{
  "model": "multi-label image tagger",
  "dataset": "dead-leaves pictures: piles of overlapping shapes",
  "train_examples": 145000,
  "image_size": 32,
  "crop_scale_min": 0.8,
  "horizontal_flip": true,
  "translate": 0.06,
  "rotation_deg": 5,
  "arch": "pvt",
  "norm": "layernorm",
  "norm_position": "pre",
  "activation": "star_relu",
  "mlp_ratio": 6,
  "head_dim": 64,
  "fused_qkv": true,
  "qk_norm": false,
  "parallel_block": false,
  "inner_norm": true,
  "patch_size": [2, 2],
  "depths": [4, 8, 4],
  "widths": [64, 128, 256],
  "num_labels": 33,
  "init": "kaiming_normal",
  "residual_init": "none",
  "optimizer": "muon",
  "muon_scale": "original",
  "lr": 0.037,
  "momentum": 0.95,
  "nesterov": true,
  "orthogonalizer": "newton_schulz_5",
  "adamw_lr_other_params": 0.001,
  "gradient_centralization": true,
  "steps": 5000,
  "batch_size": 64,
  "epochs": 2.2,
  "lr_schedule": "cosine",
  "final_lr_fraction": 0,
  "warmup_steps": 250,
  "weight_decay": 0.03,
  "adamw_weight_decay_other_params": 0.01
}
Rows from block 4, named by matrix and row number. Rows with one number belong to one neuron. Each number is 128 + 24 x the weight over its row's rms, rounded and kept within 0 to 255. All counts start at 0. Numbers have three digits each. After the name is the row's rms in percent of the matrix's.
# fc1: MLP up (model.blocks.4.mlp.fc1.weight, 768x128), inputs 0-127
# fc2: MLP down (model.blocks.4.mlp.fc2.weight, 128x768, transposed), outputs 0-127
fc1.107 009:086094102115133165107113120169081099115080126110152134142078110098141126132144136126101066101102178158120134148126156129153149114118084134131077123146143112152138163112073139118113131129128090092129121105121126132160114135137123090155148106107112134097120115164122123170153178130109101124139156151121146140063151155139115130103108162149125128147135123127120137130120121154157081113128
fc2.107 012:152119128100142116181155142089131163116116113135106103098113109117141110149143127159134082138130114126120101158131150135156137116097113118084089146099162086133134117103110147105126136159099181102119148146170098136090128167136108146160115126105108136144150119157081176110185154133134123149122173114105099085101144084116125112129148101122127153157153128131099124132172145138095140132090
fc1.108 358:098173124110101165126113117117137087116124138159127122128185144119132093125134126153136139087135164089160110123073138148116114094114113102104105083144112100136146120128148180132171088142120125135097142138116115110123118122138097160131170145093137103099107137096127133132132125144134168147181139122147133135154138061098127171123091138168138149129121161169083117125160130132153126109149
fc2.108 371:108133132148105084114156139134099128129129156108110126102142160118135120144097133090146115117163122162094135111153113109179115123120120071187142123129150135164100138134118141161130086102152154140155139118102143141110129095133126151103057134165136150120136169124156148144139127070113134135146089143171132096098141150125133163121143126105128081131123132167126167114099085166108122096115
fc1.109 015:118116123073148083156102091150163166150098112093130140091122145136130137060132135110126155121109147115111074104117169147109130104110109122120118124067150124130122090095133140136115163161146128129147174109117117153115103115116125179153163104111170093148150142116132139166137166113108170108132112132136112103154123129125136154184121122107146125085135126133129143171114126136138134167131
fc2.109 018:057101144104131118134112112159101172142097117093168136105136091126101134153123148126104144119108177129143157158107080125137137126104082148118126159144091153128101125150124130144120174129121149108141158153146092131129109110175125131125135114142136136144098145129121117076170174145129144170148123111108111131100145102154182128113172148107121104132123135090142103103086126146102101115159
fc1.110 009:144147128095163137068118105142167162128166139140143161130149084135147122135122136112154130142129194130113120127122152087154158149156101099138076166156095109088154154157101114098126168099144106120125160123137166130127094140134098099119127110102110080135126133149153081128132149105146117145157126124098143122131122116139122125175113153125116174104122107168124176113162134139122102119153
fc2.110 010:139138133101147126117125073110164144081140111138151150095108149131142094147179124131107156137113143131130105155128155098138143120106127087127161121155144164120161149137142127082133174113104127127124133142143102085174135104103101091124118111119092131171104107106105093110135134132130154095124162118113120140128148126069165142118112202104075146123126103116121123121139152152140078115156
fc1.111 010:125151130121140147166129137117142139129115145112104101123130158120112078140116113112133096127122162100144118177125105175111121102109146109098113118116102150092110133132129104115102162121110106118143152136113115132138135160138084124118108137123108137111094156141169138146180109146104138135124193129137158177165177091076143082107168171130153163140116091160133116129134172096145166132106
fc2.111 012:153122137104139104141137066129118154104113096092153096116061142103152163151184101143160117141137130129115137174130130151175173153128118150086129097139111088138136103149147107131126114138111097122146098102109131108152105143131132122142136149124161081133127134124150126127113113141154136127162091147154160127157146118092111097119114153106180138183147096102098138126175127118132099131120
fc1.112 009:127136118132138110116103117152125116156117153119093155126110134116109172147149121161103112137157139125105170109108148074090127086092107143103124157182126092132119115125123156132155110126164115104136118146105106127106141110127118151193131191179179093120113148112172127155145104141169127112139159138135152147168126125145135142131109158141182095127095147133148145103128116134143140096167
fc2.112 014:113140101140116152126120104125105148138123160173147127137134112096162122143173152142117124163185143134135087137111142096074155125129120185141153127082146120097131103158118118069143127157083096148104151113145092115099093120092110146116152121099112110150100150142107106140158171119158120118114172131155168125118131139130152151154167159138113139129099085141144092118125159154135130131135
fc1.113 015:106126150155149139141162149102147123104128159091095071090073153119086131132121112126131133149106096143095119119112109153146149150123136087137133110081158134174149118132115125091139134129109166113119163141162119118126127131165145151100108156157082127129147141128142146126142137101125139125077120158173162143115158145126104157144126098104138129161117056111134164106114079140112137109160
fc2.113 020:144060157127114118131153157124110137124095167156096149151145141179176132102128125149173159120114133159129134122155128162148082131123113125109135140153194148131133143123093119115098154091085177141116128164149102120142140108101103116108146140124141127168119132127136140124151158139133129062157094112094113108100121138130154139084164114093105116102156129140165120113116145140108148118120
fc1.114 678:157089146137138150109135161085142123142116108083116142148148134180120170154127144091113101101135139161095124114145103107111133113123123117101101144123182135108135133160163129139137204113160134147126145144120104155147104130127140123127060103139124161144130115129136132109118149078098119105138124156132173092086135108122125149109146134123110174105111110139171118138084094172107138110107
fc2.114 611:084118109115133143118082113125136127159119141149129128099126137148116092105125098168091170142126114089165179080086120139127093088146123086129154105116104109148122104108138096137109099118118107105155108142166174109126133143154140138128172184152157139131129119129137133167119092125166140146137109109103076155165149120146167132117141125131121115155099125122093134143153169108173148125134
fc1.115 015:160079132143112108119138075121155131125107158136121139139150156129086113141121092101093115124129166118129109180084113073089106095130088128120160089115168116125116100098146149116139141103111118124107136137132109164132101115151109151112153145103112136128147135091097136118129155155150088138152093137120082114129126117117104148180162109108115104122155131158147148121103100179179156141130
fc2.115 020:101113172120136148116161115117110133136139063123129110119095098123140136143155151106154126112145127140156147141071121116145143142083131191154131170122174115139133135158108133106159109117125139112166141171134101104154070137153174094134124142137128115137087158157120159087153128137160127179141093104088134092110136115129142126153114087116098146149131159103099129131125151130116094123116
fc1.116 010:104155124099127114117140132134117138157152142154151142100150138133105153108153104155109109128137118110158144120089054132112123132124150162070098152112136097150169126156138151138089150093118158083147161154105111141130116119157119133117115107051156142132153128126156156155099130144157154166148142118126142108102120113169117100157164114123134155128107074128150130106105109139126082122094
fc2.116 012:126117122105140120117124084120105139137119093149177097090158114109155148144162167199152128122123126126118118101136134126140129131130130157132121111117132131124189119111172106157152098147120145157135119131147132072122136136153121121123096126110097132129102172133087109148168113152134102133167076081156144132093113180124105090150111140128120106062121117174118121130132118115151112101147
fc1.117 008:149115153104133114101154132130122117168139160160131140139182125127127145143084094156137156157120081159160145114097129151142113109123125062152134131147094107166132123143132175083099079101106102138105143115118124148114137138108133116137114139070110140124106147136120138133185135101134109145126108125090146131128139147134167147097119143150195105089106129135112123134122168144117158100085
fc2.117 009:124097082116127118163167130101091109154106148113162099149117147140145144155170123133144131151128125156137090100122086135092126157112110160083146115169125133125148081123104113130107140149089132144140122128163115149144129129134154125155076141126111143119120122113141106098174119178144168162140142093123138105151128150097107114128173119104131187167128110101151109133177163101135090127119
fc1.118 018:124115126114104156111110100151068125148111116085122140076120090147171080120123121127102096132155109108133170143100104147124139148115110157177118158173125101112089116135124131151098168134133148151123115128143093099135102171133141117156133125111089158140126120140095165154120157128120142167116109149151151151139162121150118107081150149147128101138131163092107097152093181122140147131110
fc2.118 019:163152119094102155118131163125109170152164148181136164137103111130110086146121125174112105124114148166135102154089087149086108195128106108143087141139125121105121132130086126140177146144114102152124110119123106151148114153089138148161125141130081150135130124105107121143149099115153117144117072122126156122102101098086115120126193120138134120131151115115115134116137158135089121138108
fc1.119 011:128098122142127134085134146152121130106092143097121099090131167152170151106115105130141110095156144127141089161167131149143151163126105145094131155116151152156122092150126162141129108126114170104089133157163153152124085136110137153117107125128128152130130143128105112089093117164103101132113118119130117122093190094078109095136109145122110127122208098099135130100105106113142135137102
fc2.119 013:127121145083131147085182172106129127130104139121133083141093142101170112147135078117154134120155132149127122104158139148138141141170157136145125146122136136159156073130136126178167131167116114114166152146128097100142071105117138099082121136126092112146130084111117128098100107142109096136117123127101106123059140111150152122112145146134148138150146113093155104104140130154158130130151
fc1.120 010:131160138140130084178130100110082154102165127188138133132163123133128158136138118108131173163091125091148171114103067115143133146142133102100120127148148131118149131144129134127145082154120142096128128107098127160110155127083085141137111120113157107143108144116129108101149107152096173108123106086090102156144106116125148099114146136136156116130110129163147148109088175129133105113168
fc2.120 011:124081136129175133122136097095130138147084098104106113124137082152167099153170165124162168113139144142110119119076124118123137121082112138100084168169158148121137122181170109103127147131108151159137110121160130096097116162130114144129106114154071175111147120092145136119123147151125130114141135113099134106132134099120155118146114180112129129107120100116101101130112125122134096115088
fc1.121 008:118163084149129086118145088142059126108104139133105156136152122125113120135145109120157146164126146118179101094110127104127113143135095145108110184128099126119170136144181116114107121098083114149118139137155117142122112105146140148119145106164130143141123131098100144186185148140142161099126077087120143130139101113157155140129127125130101129138181083117131124102149141129158125106144
fc2.121 010:106090120115130150172134119117137137133079137151147111106131110122168151123146129118161096138091119114164101171146110141113155152112169145111108127134126131117154145152119163096131177114111162166153156112201155116130138093131124148130114157124101148171110123138137110130136097130131112121119160130102095090123127124092126146104103104114073146152119116138114065098165168112158087129140
fc1.122 010:129130116117144140124138164091145086155116115128112102110129122149124100157167109153089135116153136164116083111112122112106126130109159134085094133134158136119107127141109120152174143186155099136096106130158069108124135123117124111107113109141108130086156122160133119187196157158124130114121181126152105094112130143107151153150100118097143108182109138107128137125090143160131141149136
fc2.122 011:149096138130131094174129123135144146162116084116132102151140113117164130145133152144135158163121112144143167121116103122155157128098125142173137155133111123165083126121125155103143145131149148101123133107130083099125101140170151143091117131097126076156136165038093097090148140105163114131101107133095137064120130137111112110148107125129135116146098112113133100144119151143112119149162
fc1.123 017:128143132146124100161097160098124130094116168168146084142123118143096123152113121113112117140125138132148099116139156127096145100114078116077177125117135117119111132142123135149196134137149121131119095108143163110129124117086131093154106133121121133142122122119131142121117136095121159104124137155133145087113161054093153155069092130118104131185162123119137128143102179157130147103098
fc2.123 020:139112100134141117131134161119135107160129130133136127174166063125124167114168109150165179112128092120098120137102120101107067185094125155133117165101119122132152154085163134119093151134144113138115144149151115144095176101083127114106150139148131159099136131133073122126165102128115097125146121090138139139159136128112131145113125146120138126151142113133077117133128112097172090117127
fc1.124 008:123134141108138116066112168131140164108103111108152119159138170107115121078126122104069126120116067128100149102116160139150131102107117147112165093121160151095156102111137121142128087146154122132109129170119154095113096133086122135140125096162130120161114163088135107142121134136153117141135118110144136141161161094119126124157136178174130094138140127138094072105132112129114127167140
fc2.124 010:156131138129159152082114138095113120094126115161146131109093115130132141168134119142167117129121141150142109100164163133161148114120135156148138138108092187142176089125131122085138142118119163150160156130174109097184103148108114085138100132119087135137090112112124095100165133135150096157098158116105139114142148123118172095102147119113148139121177112092127105110138166134141111129108
fc1.125 007:145125093162081156143167116115125135119131138140084070135166097084140139125130148102145145129144096115115162117072104153100109143139136144121144095100162162112133183108128086121148115142161139120125121155138156130127090105176115124192140097121095156154140169100152129106132102141142143161155142142105120093142156153168125113113102116141124144117103098146105135130114111098134103139147
fc2.125 009:153115143086154142147130137126114136085104134134099116145123140110136161097165139146136156126068113124134098110140135108173124121098143162093143111131111105171130143144138152133065146110172111128150153131113103127119128082116124131124124137146109139126136109122120115104121119174089094142077107121113157069105132088095117153144142193156115184128109134117143091141087127091120120137110
fc1.126 008:102144123121169134123136124116089136127163110127108124150116122128121111131114140109111114119099159106168170122116152163169116133153138115101153111118138144163136142088136118123139098141131158111152126131153166170156163090182106163102151100114128099146147173136138104103130092098161101160154122192072135129102115153082106145138089113157088126106146114076117117121107131149136145134146
fc2.126 012:123156112135117133152171159159125134097138118178157152153097079123153164145137170123126101131130122136115065095147146145142143147108123132128169125121144117109157131185154143098153166182118130124125125097147116109131097132093113137158114163128063130133089125124133111177160122150113128149095155112131126112155120104118100148132105107104131186128146124138121118097145099154121106102165
fc1.127 009:143093148127116090179139152123165131144136161145151115131131126114134126104125136119201122158085111086117126089133159139126101114148121148102104112138166098084142133136092126118152101158138157100150102144130093085158124114114131122142115160118094121135131164131106114137100141134108100106145123100105186115099103187145126168106100145132146133134111135099093173112133119161115171119102
fc2.127 011:111113146077122115110131104120106123119140158188167132138136057137166146163164157147150118097126144143132131140101160188151129163083129135086136128148131130136155137105150163102142177140115141091133133135177145126155112106114108135129116161103091111168119108161107115119172123132112113147105140151136136080087120121132157129122111121119124145135112076140123114097157159119143103129103
fc1.128 009:108151105091131147104129120151114114113152135155138119104109120109152115129132068122131110135159112106128124086094155151181093150125174132161144102111121098166134113143125095091118123116147096129105117174114138156136126122185164139134116174114110098141110132105149118159110127147112117101109133147119171179114115102083160146130093146137156139135112116174162154086099115161121156099105
fc2.128 011:106081118134152112132168120085123118071098135127147121115146116125156079128165128112121119127111149140129135150137124144152158136092139114105122153158136129096146098146151107104136140109061125098137118149112158092103099130133078130142098172137102117114174106104093117152181122171122130093082154108120137128156152134086133123147124130133086102130184121110168118126121147154133128143161
fc1.129 045:138131135168122136129144161177142106145144117110097105169146150156130110172144150101122122168155122148127100104116110134128101139060167150132111137143135140137102093127167138104107152117120143116155097130136109095119157132081136142081112144113124164126127087133069136075129142174109075142093117130110156121141107167140137099139122174113116115126158127171140090103115146124115109120127
fc2.129 057:114159133131133120142165179091124117100084141119131168119087110168146178111140156139098154130154137132123140123119100107143088091152061124173146149117137122111127088125123112100142120116184139140130138139119182117101133128129132142113135155134108128144116150149153104159138148158107100154134133115128129096113138112101158162118159098139115133133069115104129113145106146134150057132084
fc1.130 009:166145121109179166102126160106135131143101118131126099106157127132129114102153113131115129126128115081144121110122089113125168176110116088104131122098100088156135151091123117119128185155178183133111113124106114141142104168145117074116169129127125119118135143110109119125154109096153108117140099132155110144140111120137109153140081147138125112067124096113083161164147086130125104151118
fc2.130 014:153114156091155152124144103105138113097101167150179144119128091115124134176164115108153098136135157110138090139092108164097152108131114138094145111131152148162163113179138144130122127159144134127180122168121142139088104095115110142110143134116095069117109144090137094157141129160155126122138152113108154103151147129065096119122137112143107117146110108156134091138088112107145129135114
fc1.131 008:121136168172087140130149081137143119148158114118109156152122125156141104144152147107087115137128122136120134111154107096130118127131131130073109120107111145117096149105114111099140132145132058109120145071116121107098085120085126082118161116097146125110105106140128123144084132154146123171107091091114160118144128118124157187144149161148119125122123123101175110144173109129172141136109
fc2.131 009:153131177134161154117135125133176131160127106175154098106125130081148167142168145115149139120116112161142108099137153139148128125130159123137144121132140135109134135151179121122114171148142130150132122118153137133105125141113157129131095136103076137110158085082116100165110157119119109185077130135141122113133161143088162118134170130113170140131140117136097142160184147144099072122124
fc1.132 008:083115133114077122110118094095108146145095152133134140141119126109123113147152163121097099161136126139160134116134121108156144130137193084118120119174151108159114144121157125128114116144114125089132113138093138134112093134150091127128130178088096086137098141186101145099150128133099167113139133127111127142093133109114101130073132115191151128123154113145126112127169168148104105098156
fc2.132 009:119115156119196109078075124118122138147115152106154142112108136162143159156140143125149126148123118155106082122103127145170105124093111148146153127128136111123176162103135131083101142156099127133140107139141124101129100113130128121130115174127092120132119116142164089098132231170091114121112129122131156119148149121093147146097147150120158115129117086103142112145148147131125130129142
fc1.133 017:134107133134119122114129135105182146107147078113123152152109104109116141132152134108150124084088113155129169114153144105104085081160130107126110127096143105131108104163083098127113159122133110135131132118136153134106151137110129126113051140106163160135127115100124124116140132144105105125165148100161147166123123121174118198125102136090145104165164145157183115121119119123102149143137
fc2.133 022:144142111147145179153139091104116114118128144095118169129086135134144101124130165106090131111131135146158153108156144117162133078123128132134114129129096094066140154134134081130121130115075075158117096134150144136098194123140093063150129154134169138153113110112132169102101104123161137100121126150157149119136140133120118170126149083099152138122110133109146123109139113113132116104125
fc1.134 009:181076107144119169116124149134136111085142118102095096116133115149161146173121119144128149153117142131086142098138114159114115121117134112135077131098115157153133139126142118126176157090123173132096152120107157101124140125153078150092124113070167132143130166180118134119141133119138113139116124114137103166107121158127155137142159067152153124129133119172096122106163091130110122134119
fc2.134 011:154105102117158158096122123108147155148138121164163135123150150103125132122149132106137109126099152152130093097133077085150132163067127149135105123144087166137126105147169135101139162137105161134164110104152125135137147089087115074151130143132082113176124096151118118116170164106136086131130121094127088100117145127084132156141145145116112154126117112125136133117085155155101100142122
fc1.135 056:142132132131122102119112097152150147136111172140145176132142162130096134124126149111151147175130091116144142122139174107108142149092133157112096166119123115087156099092124147112115138110132087121137123147096131152106169101094125097148069157113103110144113112130132157140097106155107163163123185107115074128147168101120101143144124110103103127138170151139115135143155160111162130081125
fc2.135 109:147116150073151114126108089151114187148157124141133152142164168125100115156143142136151181181127096098153121135106126124128157118072154135118128165128098112101114157103093130169109144124109106089108113140114123107117099095144121135134130129118127088143127142153087111157118130137111145139140183095088105153120115125130088130112146147101138167129160165128092157139126181109118122114131
fc1.136 008:120104101097136131156105118146126131141134132102115151126108077112111147128168102161162133139143084142120126092159103101146092141170126151148118119118097125128181150149106134151114202147142176118176069122123145102132119068116147120145130130148142123144115128120105119113148143080150126106156121088095137118167154116118104117160162159168127135172151138127117121131163135132103108124135
fc2.136 010:165144159104129107120165151124124124115113109127145181100110101114162121155173115150161130121149132151105129147123132149139172098103098123115116106129133095148139145145190136158141165171120130122157139102119115142174126106147105151150114132083160132118179096135125114121161107128147111108182140122139171134104144094102099134124176120144132167136163115131102145126135158085087093107117
fc1.137 008:154107108119144109107148128136179121131136108112132123110102138111107074100135127138164137125152160112106115127107157162136097130114111162112121141141124122115103133128110112132099158117143153156139151138121108133097126144168139145155124120115149138109153137144122082185117140138107096125171134156148160117175109123066114126120169170106087166128067161170118068122096153129148149106096
fc2.137 010:146093142122136112132153091084088113120096142181138121116148157108143143128161137184163158158119139100131087167143134172125123152137173130076153097114163138127177137141162126122141128129159172114120116165119139124156112107133136096130123144134063089130078089127126082117112128151148094104142137159140121096122140145104133144153148105151115122094116116094140136126124136116098132140141
fc1.138 008:120135090170150172148158128101138140124106141187128117148109148103162109151112115129169157134169161120169138141137126118083142104162167108111118142083092149108110153131104122193104138201156111148120120124144148151112142124106117122113118108124139158183138145120145113090137126150113125113152120139122136135129158122091133122106123129120123123117103162144104107082114110101125171078106
fc2.138 010:137105159105124125103129131106108131127128097159157125095083146106124145147169136135130101089109143145124096148102115182094150136132150131115123114097143141192148152149135103101106164109078115143152128131113094116117124157115139093144141146102136083127141135069128112137151131154156079140088145147134150075132117084096167130115130151158088122119160095130112132119108153124113090099107
fc1.139 381:118136125115105097136109076162104111172129144135142096128114129119109114165117101122146077141158114140129128128122079123109159131131071094155130135077159106102151152093131151150112133140138163131100156134170134126126113114120178127104137147102144150098078120130138130095120133112107139164094170163121156124129147135117132143136153140161139118149148212174135107102130126101129111093136
fc2.139 483:089147112145102111146134083168125093149155153109136069144111133136064098133087142138137089150126094144138122147135102124145131143144141071139135148084133104153141160112127122097120128107129102105134119113163137096156120137178168152137171143138152123082109129138134142112112101145147131161102154171108123152149137105121109096150150087129128134111143198125111138151146112099115134145144
fc1.140 011:159112113128123117154132146128090153153115152177193145131073153119131100150108161127133107159130159098132107104114151125111178138178126115152157086110128129097122151130156127168121106130102113132166119114108141178107124146146100165129112120128085148104154096094157128135149146127113110156141118181153105140142106138106077116165110123127086160133135137122144125125148131125155102076128
fc2.140 014:131120140126170128157133132136109151130064116123130146140138087106090132122128133166087109099139123143165110141121126131137139104101125114131103148110148154143131124135113156113135140167105094174086123130097156150151143103107159123140158167121148099131125127141132114127135078122168099159134086150145175096101106130100130134102105160142121136128145101128107151065181149129087071173118
fc1.141 009:160123151196124136141124132098126118170103131160157123085132100140090128074091098127116129140127132128103116174147133098090168087172136126107111152136139171092111152087120105133126126141104144134097101146123112128158167096118145117139102135102151144127113166125138149128071151124130095138120121145143117139161105114164131147118098090083123163163123111152089125119108132106148089129128
fc2.141 010:147129159113178113190120103099135126154110113142129137103135063134133149178153113132108131122158140131103097107127131106143142108105107133131113125098142129125141173126138141095124145148109176160111157149169145128143101109116086125087117123112104159168078104146112131160107113187149124109129117124109117078114127112082184132112142135149125147144101106091159125130148146160109103115113
fc1.142 008:121124131133171133124176085153124114118110120098139089106118178114122132154107109108146142139115175130153165179144134173135115120163092113149172154083159101124121145142128136137131173150112078102085150124125146098142149109145146106130137138142140108104135098134115094136123087121100143139130155105149104102140148150105124134143085128095129127155100115129196162142164133100136168123101
fc2.142 010:118130134131140129136136137087080122148160082119177140167104103067141132150160121143116098119121135113097117098156153143169107079094096143084128101130167127144177135096170144113124145134106154106134110164138100093132109150136088111132120136155100119148109115129091123172162122141158139100160116094095122124120154152125143128102124084144130151151112138108139087100128132102148095146116
fc1.143 008:120121152138125168173126103073176069169131126108163148121130135101121158130147124131146143163148143135152118130131099161126113120132085149125124110145154085135127118169148119142089042131160130111137159125132126143111112090113137117109106138130102133138103184083093131110148146137131111099115131144085154148148139166124132140133146107114130141131082141148135162108184122125134133157147
fc2.143 010:141154094131146103127130116069120134148112120192163142122144097136162145133136103122111120153149179125161090119129156123112148101141091118144091126124140116134152120119121113103122127184088130164144142089125145099138120106118149123132136139091157131146102147104102140134115160107169125150077136104115132090125078178086178122120140159133146153132125105136173107146099128122105110102165
fc1.144 009:129081084127102113140149144078181146142131091129130129122124121103162160154073145127180158115139120140122098157129132136153114122161094125175091137114142125153145088163152147105079140127116108144121145120084151140109117162137144116152115140119127099132110116165116135117098110153127129120119137172155083139112149107084140076149143135110094176132156150114133119103133091134128150164111
fc2.144 012:145127138098181074137139134111095157153141123133149134103130145126140164163148142113169133152153125162127066119097151142159129084125113183134135135129128120145159136179103087111146132154057103106132127071175128137110132099100117139125087135131125103150087093136124100094121154171136149153124156136134161113131169140118137163119150129149112099100125125119129114129113108139138130115122
fc1.145 346:132088128097123102149139138151092158123156166155150087141144131133109148088156161097158143100135131136098133110103110144142137123168131097120148134154149117150124119145099127115155094129157097118150136090133128123186112099081100124103132154075122103098104126192141152161149100160164088112124140121162094107122127101133119158157124148116134138177138137154123103101111147098108155117101
fc2.145 353:110098130152095134172100153165126117148160110103109097131141176094157139132149131091134141139150125099160120121133109115146105127142115122123094146189101091119092124152088133124134073099118086089136122088129145130143087072116134151120143131127138095092134137196152142132159104126136142169143154113162092186134136125113136110138143125122121111139123136119139110151148139108118163131167
fc1.146 008:132107133164101145128130149120161115136133113096112139110133115148162098122122151116111110135126125095147097137144121121109127133141152094145111132164108089132169125103117150097127154143106146163094140162109132073173120132166142060127107100180111152140112152123095131122116106103141137157114148191090173094164112152148128175149124113180146108094131166140146156123106126149103109121127
fc2.146 010:122101112106104142148115158116088092104103144133162188118146117160118148206168152115120120124160115094128120126119116156131135111082097158121121158178159110135144138142142103132097136149145149137099147118129133138135147146160115094074096135135089179109089116141121112113116130122115083120150103124104157119113157139070147121152106157125162133114153117114161104148136139158152141121128
fc1.147 010:070142121149111101162158091071095134127183126152102129133126122160137142095115144148118142109135150115094142157156139133149105159159134168139143095145114158093095144111121091142146101119119130134116143090107157136132085084116140119142096145081109117132121151113109130167154170135142111125100124130152176152091128168074138142148156105107144145103128132125124118132155152149146124079110
fc2.147 012:107092109165104113159122108137118130127170102189101126098127097141163162106164118118097148136114157138132129139121186146117110163127142133130141116132091160117147153136103136121116147068110131128170125112112122117102130118119129108096088142061092114155109151145083129115148139157158118130148138138124114118107091123164117129100126125098086114113111098087131112161107153153142132083170
fc1.148 009:105161135119118133124109120132185137140148149120114116131106125135114151106161100095138083107134156131095116149086154158135107131146138117123140130145079144124133149153149113109102172099142147133131090132134153119135130113141072148145146135097157151115173153142137120137120119165124106083134162120142144109089114135148111141193116125184105156102072146173138148175112106139108096080122
fc2.148 009:116125164098142079133126068123178124089112123114169172090140133111155120111147150126165123140133135152135099105093157140106140125085134160121134143142111121147105131113131099087100188120117118120154144114127061122113146123125110121113130161194094117158144141153069097107117118161133135133125113111132128126131087139089170121152139148136127170139108114139142131148134126132172105138133
fc1.149 009:087135149116109146112123134081148079172139092147155115121079093161097140176112108125128118111112104119124103127091118123162182149161141191102153133128101144139112132100167119167118085099144123135120146128125130158124137124082131128112155146164165100119139152094117105112123119158131144149092137135153081150118153114147139113102128111126115115169124141149112140141133196130138145111119
fc2.149 014:134135074089128111099116130124097116137128134140137161131115121091153141168118157130145132117102130141106154137141152127113105093102113193095126147177078120125142123129136108089128180116109126122127082098152155140070134128128126127131104081135122144151078098152142147135103120132115128148147119101102110070115154147107148123149114074142101119141132129155132079119141139166118105078125
fc1.150 008:157112168161126134132111124161129074097106129135102086100147125124152091142144103160106081134149100157122200122124094129129137116131131151146120161144148109152148167109157094089153106101125142098109113096149138144101113115105118110115105085113103103134154098126121117143086127143139116113125154133125106158137113183136104174121075121166133116124124138129155126140100148103110131081169
fc2.150 009:174082129117146105169127156147080096097119144152148156155140112119131145155126079138164096104141120130108099128135147158114126118109133165117102068154115080145114103139111128109086155171089129106117147140129106103141137150091124119112117152168132115146125107093158108088105121165166103089095093139130166090101120130089081117140133134129119143100128126142145153125160128122114140123116
fc1.151 013:070107104101133112086138160090146113119130120148142113131105106124136171117111132122148074135152151129115104120121125122104177183143146143138134162144159127136162124157100147141108164111115154188156156152114136149111154118156119139144075126184119096164164139151106136101130128110138105088135109124151138107102152116138079157118143132112122100113151116084093144148109129107104102102109
fc2.151 016:132124152146141164120116151134135083100097101173187116145121100118162121130106088121153100133080137138177074100133100158147132124135125152134124122190139093165147147111123131138105162133121167109138128121153182075101127084178117139088115112122122099155108144110113125115148162144106123112111124106090096155130147129127143137115141113141121145160143117172131132129126124148111107171117
fc1.152 009:103119144123128078141127155125098127128120107134115127138134086149101127184119169128123060105153129133098100149125115121127167201124156110154101097106160103111119096139135112146102144130138115126137107160120131136138164142102120182113101125118120124118121085127128133183094157120126117082122118151145153101129113099146125117162148137093153094113146106143098102139167141152163127161078
fc2.152 009:135137101092131126099141095095125139143117127120148109098075112153128129131122156122198178150151127121121084165097119088118140101113098143119136136125131114170151120148110122076111181138131130146134130112166153132148100091109131131122121165103076094133120089096086118143134131129154104103158115136068131118133150123097143143116157117110152141143098124117140099094093120139138079119099
fc1.153 011:198158127119120129136095152120130131101087092126132140117131099107125110182131135138141141157099126099106108146143119119134139111151153119098177177151115092114147097121153095110107151105148144179142111116102153139156135080163169157125146176117083097150098115115160121144141137126124166129151130124104147128122109147095168090122130137137106089145175121141131135116128127099088138107163
fc2.153 012:111083123123129151111114129123135103148082166161143100134122154138134135103164127106135132193119143121084113115140084139135161147137093155158141141086097118138162147144125125129121162139099114109112100141137151100120106148111131109125126115109124114113091114124119123125124142138100098147046093106136092127205112096099126131104133187104105138169094126149151129125162163129120129112137
fc1.154 015:128090116105094137122149125140157157144109108108109081111139168116143127076101120093162122162112123111115141138143107126117141184140118152100106116102120151113101145127118097129127153148156142122160136151150120177097123123094124156129118117112152127121109141112184102130151102151160119117113121100143105127121139073118118151117102149145104171099119120128173149119161178091121135044114
fc2.154 020:143082146137160096124110156086116144116136088147125128111092130137103186156173121103130081137134100136137097152137083193151117117139136144098131104162140144130152092124114112132126112124115155133107097116144123187133135105107127086093144135130152123111071111123144129126126126120147138081157139097146166120142159096128144141129138110131172108117164160184174136120143142146123110142139
fc1.155 009:174135136133127064131178151127132148137105114155133140121108140091153133143157156104127133124135138118154104087145117094152129093144133110139123083120152147154119165136103106130165129108137142096122119088153121104150112175189131104122120105104142156122141178094120144104141123161138159133152145146128123132105109104113155140095107182127130073127165110160150152109156072118108124107149
fc2.155 012:134122143118141161130093155101103125121128137155143128140110075112132106142158174101166153162129133122117117108091158116099190121131143132115141091122139131085149144133140140097108154168112131164143156110176143117112170129142099132117111104120175098162120128120101139110167120143139133116154124126187140089100127086081159137131136170090125165140134084121125129135157172129112130131092
fc1.156 007:139135176141093176134142115124166124145155125164103133142112148153113137172143084116108138171151096139093124165130164137147141099136121167129121114132133144072127165126108122142107091142141141130145142097140152115161193138115146145148159119131112128113121126114137143147097099071095140185157102109137096141144122143159171161141094108109111095105143150118122107160156105128095137143125
fc2.156 009:127106117124158117094118107097099123140091112160143174142140114143143125132166148142141084115137160093126107153112117128145140167096153179121150102149134134132168169106117101084135198141108139176141132121143152087133165140107087163120117141131094110083135105075127115113145154128133134122146154104127136096111149145074139134171122112115133158095132100110130102112142137157114104142110
fc1.157 011:144133150180139180128094130148118120111154107156117132143138151139111155202153146163132170159160137107105131111130121133139162123182125107123172119148141076157148134148132117118123136115145133128132136131136114117151092141087154147113124108134119133144087162144145082097094156141106116118125143161151113133082151115172087105109156169165143175090147140128093135101130111117121122112110
fc2.157 011:137092127137112135131138075129125131160123157095166131112145090111178170162138138104124111112124133154140093147105098096119133081084118149124147148142099143166170144133112125141076150126094178148142171130170108088158103151151135097111132152117094129159120137118082143148161124132124107137120074122106125128186127125112151153102095108112116129154114122125133149114117146155126087117143